Rows from block 7 of the image encoder of a small contrastive image-text model, named by matrix and row number. Rows with one number belong to one channel. Each number is 128 + 24 x the weight over its row's rms, rounded and kept within 0 to 255. All counts start at 0. Numbers have three digits each.
After each channel's rows are labels from the 100 images, of 14848, where the channel reaches its highest value: "strongest on" is what is common among them; "peak at" is the part of the image that holds the peak. Only what is clearly more common there than usual is listed. The data: rendered solids tumbling over patterned floors. In brackets: how many of the 100.
# c3: 3x3 conv (encoder.blocks.7.c3.weight, 128x128x3x3, each kernel summed), inputs 0-127
# c1: pointwise conv (encoder.blocks.7.c1.weight, 128x128x1x1), inputs 0-127

c3.40:095134132128109074103123110117102138103081114117093112115109130125091136133134147112115112138139133121151115083130109114044121141083135142088112056131092106087131106134105150120137131122156113134104147126111098114141112121113135113124092120131102112140107125135148076139136113112144128134107107114098108124140199106111176131161122117107099085103114131127099100109120075119157124103106
c1.40:160118135145139170135128092128190118082154132151128139128152127128162150161114172147141144142128175128162133128130140108132128139128153128176086176159128153155108152128128174137128134152162132128114133170152133128128136150177169126135182132134136128131154140134137154128156163106103128146174126169145174142107141159128128128128128142179175131128181125162190149135128144128128122128128
strongest on: purple object (44)
peak at: middle left (47); middle right (29)

c3.83:138100158122152125159131037157118153144137098159120125093117134168098129149134155159186122124119106139131130103162151085063155124146108109135136153150150168154105164164088141116145105123133120134123107129141132152100128145136095115114158135120127135076122124109157124142122147132109149126131162127132138120120121150170122138107145138116156108137111119125134169121138174152085152170178
c1.83:093147128136105128108093094116049087135112081128128130149128142106061127103128109120099122090151128128144100110116098128129096101128128128134083104153128118146128073111128077128143128165109128140145128117128128124128141128106113094115111128089194136118128128128148128104090099128152119141077149105128128100096136098129130128093151113127096128117083112148128107088062139128135150106115
strongest on: pink object (41); red object (39)
peak at: middle left (45)

c3.23:120100117087158142083129105119109108124097109114094109090117096126123030132110113131107126119111129094087131131118120129159123121122109130087137107115120138116137092058110112123122118135086109098079127081127120124127125115131130106116141112105100111080114085131122080109136097117127116087112117135100133117108130102078078129086120139109126107142100096126104133125098131127142113097109
c1.23:158128128132163128157128126184178179149171128128178116128148127128150125128128133128166128125143128128137169158128171157128128172197128128128128172124137166161132143168145162155136147110161128128118128167125128149156146128164152128117128177164130128128128168125172145159128128163161107132182128131161154128146134167158128132128142165128161110128170135128128128149128140158177128125126
strongest on: light from the right (74)
peak at: middle left (27)

c3.67:132140100066140161086132153133145129140114102085134105217119125127141134122132122135135117117088131123081122139148142127111146152149180103107102132119123132128079157129081173124137168146142109126111118099101109142169133121110138104110131144133085124099111103145117143116137137126165077096121122120162141112135156152123191092135146176117122146131162112137141127129113141078143128113137
c1.67:118076133081081133128125128089083137113114119065138109128092118108128128091123098128086063128128128152057145113128086128128081130128128128088128128128106123106086103057128110128095128157089120138106117092136127103128128128128070099130138146132128128090171128121117095128131128117154075128125128128128128106128133105130128128125128115122147113124113128130109138128128128109118068128169
strongest on: red object (50); orange object (39)
peak at: top centre (46)

c3.121:134155110140128145137113136131127156119152050093116150171161112111185128126121112137117153146098132130127105171121100129117090129137108124142125133133123124118134144129125136129146162122098077145124143145144149113105122101099144134098132162123124134137120137113134129117156107116096154127106112116066124135123109134111103108136146131121120121140125127133142119116000124137138129090145
c1.121:186093088128162120171109110140166126177128043153144137128168128157149142121128128123162128133128093106126127108126142174128150172128128133096128128128088135122104128141145147162128168128110159106142128174158171157128150123127109128134157143128128112202141135141103132157128163128129136153169082132150128139128128147132073126128153128128157147160128128110162128135167128123128150128135
strongest on: green object (74); orange object (44); its colour: green (33)
peak at: top right (34); middle right (27)

c3.54:136078141107186159121125179116092124108127133053126119087138139200151121097141121134152130146131117084125082126110092110167142148138139145151099128105157137118181064117108142123122126188137115082109095113146171132122123151123082126112152118120114139119125140142136147139134140134111121108124122109158135122120111142117133139094095092124129138136127154129113143107121156157129158102112
c1.54:126102169099138156128098128097128107128106132128128167131128142138128112128143128128128132133105121115128093135097154119140175128171129123125128151113128144115128127128128128114128128137125104108097123114128149138106090091084126170149128142128050119105080088097128128128128117145126063122128069109170128117149087125128128128038110131079097158095099128116112116122128149151100186128128
strongest on: yellow object (66); its colour: yellow (33)
peak at: top centre (43); top left (33)

c3.18:128110124080121124158122198147134127117138126140137114046093119103154128088119109101121147138144141132106069103141141124137168108108111133110131133132151131121155108158144140157120110104152149188134088126113119136127115038106137077117138134169144122136129132091135137148138133140098162121138151139146119082151084133141119144146135150105129105134127161109124136160133126128102157112103
c1.18:128128088086043102122091128156102130133099086166102128103128128126128130128128128128133101128165123124130101100132146128103128128143162122128128122116110111128118116110128101145120128130117128170124128122076108128111128060128186128062132119137128085137128116128186100128126128150128128108120107164128112099155127108106137128128052138098144114137127156119094101153101133128131128111063
strongest on: pink object (56); its colour: pink (45); teal object (42); its colour: teal (29)
peak at: centre (30); middle right (27)

c3.1:124053125171123139162117103123121136103130125123111128114181133138061145138119125118111142133138136152111147190148117154111092110130170118103105141167151134134101137141173102110156138131129100149113112154093153141144145105171137133138113100100178119125142154095131112077138155145060096140119129139142142148135133131156099141158114117127125164122113139098141155186133139134157135122140
c1.1:128141128122084155128113089109116128145128114084108128191090113110076107094168145144132120109128115115035080123100081119128077128128183128128184104149128128140128128099128128128128106122106159135140128108128138128121147128110128128133134118128128053128128071108136128132128128128125127128128102128128128126128144128101160161128189132128128136128114136128087101128078140106134128091128
strongest on: light from behind the scene (58)
peak at: bottom centre (37); bottom left (37)

c3.116:121098121109116099140145119134128125144084212112129124118120101113116136118102132148143136145123119153145124105132137110132128129117156113116118135136149119110103152135126152136088073134154094139106094128116136126125146130159093128132132128023115142120107185142125148095128157116145166158137080132096112097137103129116102108150108165135105134131138067085126141119127137134098134109069
c1.116:128128130108084070128129159128119128115128122134128127143128132128110111101114128151113142106128082128138035097149128113128128153095138128128128040160129085128154107132132167135134125128128100139144132098128110124128128132114101105095128078028156128128119128115165147082140119142133128100118155128128128107128095123128098152128105145128128113097106149086090103102128125141128128128098
strongest on: pink object (83); its colour: pink (42)
peak at: middle right (35)

c3.22:135110130115127113132099135132151131136130155156167131153148155142055141130103122141133114101083117091189131106127151132130148136131161114098101094110038123133080133125130088146127147132139159119125139141127139110151117134154122160152147135126110125114165145133135126144148127140113056147117074131152138165065133118080096135142146112127145113148164125154149145112141118158119128152133
c1.22:118143128128128128079113169104080123128128136128128121142101149090144128120124136128117128159104128122071128095129128119078090130125123128133128123128128134080157122137078144128153095096128180145152084128017144128143109038102128125128106126163124154128148128118154110150118124128143080154129166142118124096165145139128128128128153122128096135125125136128115103136134105136128143118112
strongest on: blue object (99); its colour: blue (42)
peak at: middle right (32); middle left (28)

c3.21:119117102078113122107121206118107129134126175105098103176112099082135133117086127129128125138086150120088116141132163105194158133153140128148149147121163131138160118112147128109134159113137094106085119131116126116122136116138181133110133126157103135072144148156153106127119103117107085098136133137128121081142150140105099085144123137081140123122116136114138108120116124072121150125125
c1.21:136125120116154119141173128143149135128148128151098131128128122138153179128079173128128128157128126189120114151145177127128128153142091144186185154136128128128152155128157128128128179150128071123112142128104128164111124119128185121089104150128128121123182161125156132128128167129128128107146128139151128128150128113128128104143173132167174128128128156114134176132120116108132172193128
strongest on: light from the right (52)
peak at: middle left (60); centre (30)

c3.44:146136115102102116112151113116129131150067126122122128183134081114123115161143128099087153131145122165151108185130140136090131095096081104141123040153142116127092147118124084119124135118125093117107120088133139129138120121145147159145125114151115119127073103127148120127122070129117135140142106108113125121129112113084131154178125092112099172115173139145128147167144128126122105131133
c1.44:158128130084128126164128128188179128143128128136128127144117128127128128128177178132157148145117127162141115137091128142128142121166147128133128173114128185128118128144128128128128169128140128099128129161134166111160094128160156180128128129202123140121162128129128128150127128104153116134145099124169107128133128155114128135154156128143166152171173120139128206128128145109149140188163
strongest on: light from behind the scene (60); chain link (27); twisted bar (26)
peak at: middle right (53); centre (40)

c3.108:139116120045129176102127110121149136131151090100122136114141133117157125112118145116119134118100163090102115115125151152139135189127130072135136125082103117107092142133107160164127156104091119109130120129115099129144123123126119085112109140145088124117099125157139112091124136123184176087126129118140134114150111162076127145084123129115122112091139122132171134182148129133173114121139
c1.108:163128125076154103118112096128153112110128128046108140104101128138129125090146128090128128118128135128083130116128128128110128169146179114128089157082128130128128116152052122139138134086145151104131099128179086102128131128154101128160126128142098146118110166141130128133113085128160161077116128108128139110128135158114150128097128105066119128128128107128128169165128134128154122093128
strongest on: light from the left (51); black object (46); its colour: black (27)
peak at: middle left (79)

c3.45:131127144075101129095100144119119134143104114123070095139124054130112144142083128123093143136110182126085128161114123088178151140142095125126139086128130094129111132119138145117125123131128125146080142105102105136147135137119193103137132108157141125114116113142178119135134130115099124058153126153145110115121152135060138130128114122086104102103107127112129107113109120108160142120121
c1.45:128128142121154128128130127128128144128144171139113128128128128174138134128116163158147150158121187128128117161128200088128104130135115128156128151128171046105124128177128158128164128150178102128103163151172128128128147176132128188157128164128128128128139128128128147120105108118063160106157128150161090128142128136141098128105148124149128078083133118096128137125128128134128128128143
strongest on: light from the right (50)
peak at: bottom left (35)

c3.100:124126112118127157137135117142136090166132118141139102123142133168126142120121143158145145120135110099121110109185133124165104137153172129135141144143118119130164117102147079151143119153160107125089105129059118111139149113117110136118151122124105145145167164153142105108091115115145146131080125124137017110110145129125178158150135122126154105118126147065121113086106128114103139135127
c1.100:146128128114128182128135128097140154181128128145083133128128139128128141128081128156085074128102171140116134128089147172153150128112078155133189055116148110128090162128155128133132136128110107156112128128121105161128128144100118097128116128128093121128144100149130161151156168131126126139158125159128147127128139133119128128094139143160104061068144128177104128115128112128155128127128
strongest on: green object (79); its colour: green (53)
peak at: middle right (42)

c3.4:122139138111016105121122097157166129141122102109151118190131114116105156135140128107126115116108165111104099129133121044170125129137168134106129135117124130120115116134126091147139107119175125107103118151117097116104134104125173149118110119100128127114116156116109124132097087120103162118096135135130104106123165146102094125154142091100135129128125102093145131117114122123137141136181
c1.4:104128136105128128128136128128137128164134128128127132131147115221176128128128146059148139128126172149101137149128178128155139128153120166116152128152128118109185128162162077128106120111158159126128128128083128118128128128141128111128128105144095166128166131130117128143128131128092128128128137180128113112095128128133128128128128128128128083143076095128138143102153131128128172128224
strongest on: yellow object (45)
peak at: centre (36)

c3.36:124113101158161104110127139146118136083115115140120136120190150105101131141141102136102138142155134158126166082106114155183112090056091155150118089139130077097135107128128123121116134153164143136158133077133110132151165103145145178135106130139136109136103086137129143123137134143160122136142166158104127138125132103153154162174129127128064159129127160151136120148126112117136145119140
c1.36:138167128133128085146128128128119104047128102132155128205128128083095163128156133115128118148128128078078128128101081122149128099128128128153128128106128139128112128133149090128113136111120161140181096128128128162106126128099162150125157162119105118056137128097112128095115151128148102094159128160128163106120128128128133128128134151091158178165128124104156157128128128128158128128135
strongest on: count: four (63)
peak at: centre (54); middle right (30)

c3.111:124122142103114156115164137119137123143129000113100154134137117123122121129113131114130133109086081123138102148120191169117152147148097130105150125112133148129140158089127082108130125130100115113161117118150107125156107134134141122118140145136152150095128159130107134126132128128139132106133125131123145137137098145106093105114162136098148176151128109159162141135143146120147121132136
c1.111:128090128128128128116141144114093149128128021136128128106124128129128115128128091128110124162136097101139144122139124157094089120090076128128132081094089128110121154063128107161128128128078167128147119149155128108143122128132128128142126078103077116143159128101100095110146128148112155128152108128095127128128088110146128134160128128128144178152128118140128091128189128117128124128157
strongest on: orange object (94); its colour: orange (64)
peak at: middle right (29)

c3.15:129101124133112088097117135120102147107117171155138125092148150126107144119126121108108129095140144150143158109098139125178155117136109128071099158132160157161132164128118132127135140128131183137185155122158139106124109183141085110174152135140191165132132154112119122145123126112056120115156157131182105119123102135121150135117149119123162085129112152136134138110142152140131162130153
c1.15:106128103126128055043123128086117134126047128128128128128142139124128126128129128076073128128158138137128128106113114105158116078116128124128111076158139069128128157128133128123142128138125128110164148081128124102128128169127147128124096128130141137121094128093120108112121128121092092102134128145111128113128128116076128154080152128120100128165092164114111093128128128142119128128085
strongest on: cube frame (46); orange object (43); its colour: orange (32); largest object: cube frame (30)
peak at: middle left (28)

c3.5:127097130089152085154153115092136148156124096123161145148159098122133146129128141155122110136148153124086135134128122196075149166109159129132186108110122141137106146156146107147090141112158157112130090114103129136131136099120160109139133170152089143104142122104159107122152136127180122071135093130130136075136121157148123128152171142120136143115146126137135138184163141094133107137115
c1.5:096123140082128120147128114132172125126128109103165154128128128091143080128128114128128076139164128131100148105064128112129131096089163128132127089061087128133077171148075134130101131072128148128139074128128128128128089128120120127147145135128069128081128129128123107121128128128140128128128128146132144128128128128171128110128128101098130129142128109128141131170161128090057096138128
strongest on: light from behind the scene (60); black object (43)
peak at: middle right (56)

c3.64:122133119129098138126130084107127130121134162112123102068177142137081136095139152118163111135108161158126128116105138080110142120161135134110115179113160137131120129156130132102122114140141160127123131186106141133097126122168062090120159155139140142118124164104150153096136132132101147124123138151132139085145118122102129137140134206131142152153184115129133165176100140160132128105116
c1.64:128128128100128126128128128128128128107128128128128095127157128081104102066078082128149147089146111123083128128152118103150102091088128128092128128128128116130100128081128108120133107072128128132127128128109087102187128128128078121118126092128125128128128129111134108087128117131128128047128125147128150106128064097128089176131066159096114104136140152128128120148117147150095128128111
strongest on: pink object (75); its colour: pink (28)
peak at: middle left (25)

c3.6:080149106114141180102148077108124139164109096127140161130084148129124117142143101132093117122141131133123138162110117141138104152108127105154193151116073101122135109193134138108122127107146096134149154104129093122112109106110162126110155145105132103105109066101162127105125117100117115131145150130148138107111099140101114121136135150102126093124142145095119107111067129083134140131081
c1.6:152095128128128127125169109119128128186128181128107128120128128117118122152146119154128164128139128128154129125180105128128072128134109151143143151154146128143128122111068101157128087128128128128128147164082128147135128128145087146066147128119128128130128146178130130128151131120057133171120162128128114199128060152152136128131136195128154128118120128099143145162128128128128106123148
strongest on: light from the left (60); grey object (39)
peak at: centre (34)

c3.7:109135141142132123116072165129132143108082064168126142157130128116115162150142100141126165129134103129142144152102154132176143142106115134107088134142120091120167114116181119156103148132138141152164161112146087108115109136077122143105113188127096147106132128102128155155111118139147206095141157123091137140138127129128089123144156123115131122138123128152138108121144137140121128130196
c1.7:148161090128149082099119128145190142134116128171162122183128128134106128128148121128128187123184127143122128128153134128128120153139181105083153128154095124128128128128178143128131128126144128148116128115128106128127128128169128091090128128104070127128125108099162156128114124115126175136128150128153128151128128174112118128128128174163163177128150129122128086128150161134183149128178
strongest on: pink object (55); yellow object (40); cube frame (25)
peak at: top centre (34)

c3.43:121134114087121123166104096140150117105131125103143145173131092127095141136171129099109126110134168090098163155084129118141106120113127102130136131142137164151138132113111106133142178100136146084074122155132131155134122150160177069122135122125159115126122148122103135134115112134120067117129131135103134091122125138032100114137128120103154142117115150085107138136129148111175105131127
c1.43:092085128098077158128100108143142128101067104128159128094133109119128121142128128102128129120128150128128151123128144128139111055128132072128101128124100157150056128075102137123137156128100139128103140109123128150091128127142128095178129099138057131128137128127134128169083125128121128088125093128128145142132112115128087119098148128110162083129128128096107128120128155103099140128167
strongest on: light from behind the scene (60)
peak at: bottom left (59)

c3.102:135136104089144102127137159141149099134145146154135063123157158123148145134125141135123157128146114107141138129152171118115129148106114129117113123114134116134045131131141092167144091152131127129148109140056160116126126116135134125163135139113136150146128164106095090092117129125073092157114093122172126128086146149141096146124129151147138116143097084068133167137118135165124094128105
c1.102:146133106134055146085128138086075104128121070103113128128158161126150164140113137128097135130114128071090128095122128158093076156128124147161098128130147128091106093112100150138123079122111128148128128105116113094128133128134127138112117128160128160114128120114121128128128091128140128149098128152054154128158167128133084128105143138128128102117110120162144127142126110157169104090101
strongest on: blue object (68)
peak at: middle right (27); middle left (27)

c3.50:132112143118138136120095208139092154129123128141139140132138147139182124108124121131133130108117121085166125078136138119108148153124134134132144144123037109126083112144152126098115131148129061116128112111122154108160117158113122115184124122134073093131146085144154116171133109121127128131141072117163108094103144141119153101151147113129125116105144115154123107118094109154111144130117
c1.50:128128128121142098131143128135067128136153190128082091128129128076146128104128097103106126128007128128109087128145127128104092128122064124151128128123143128105120089149142162097135152102120062110155133111128148128128128090106107128133128144128147125128116115151150128128128105128128128137088128128120129128152128118150128051128148124128128130125115152099088128105128128128116150121128
strongest on: blue object (87)
peak at: top right (33); top centre (31)

c3.74:123141140109120142176122053142127127132100089161150151155141133126074123145101117129123103127102145080115131140134122131056080097103135111116156096136130114110087120134135086128135134115152113122133149145178145125099130150088123066136109101124176111130118130104130146133110131132145147101109112104103139135101114135099133135134139089132122141120142117148144100156117124146094059167160
c1.74:108169128124126125114128048154128128087117128168128143128155112128084128128119109128095080128130128089080129128128098115128106128135128139141149095162106128112068128128128128128128128128107147107131143137128193128128149169121097134152110052128115077133128096103175129146109155139149084161129100123128081110102157142128128129102168128134135103132115081097128116152128128142128094150133
strongest on: light from behind the scene (58)
peak at: bottom centre (28)

c3.30:151121132103132170184146110164188127156129129167117112137145133110080158165080124153138143029142136131113127138115120137143148121127117136138157135131139121130121134154145135156144120120140092141129170162100121147098153129121150089107120175097150136149149146132122154117107113130194138134089107142092130127140161129120099090161100143118142103099120115138134125114133121127150081152126
c1.30:098128157128072120153128110128095133108116151128105116134130162128028176150155128116128094128128138107128106125128146086105175157155128128118128157128128110128105121100128100125153128068148080128128156150097100155119169150141128160128137112109096148145128128164158147131091128128161128128070077139128128128128176139102128128128106146107128108131117128081079128128114125123112106143128
strongest on: count: four (53); grey object (50); white object (41); its colour: grey (26)
peak at: centre (33); middle right (26)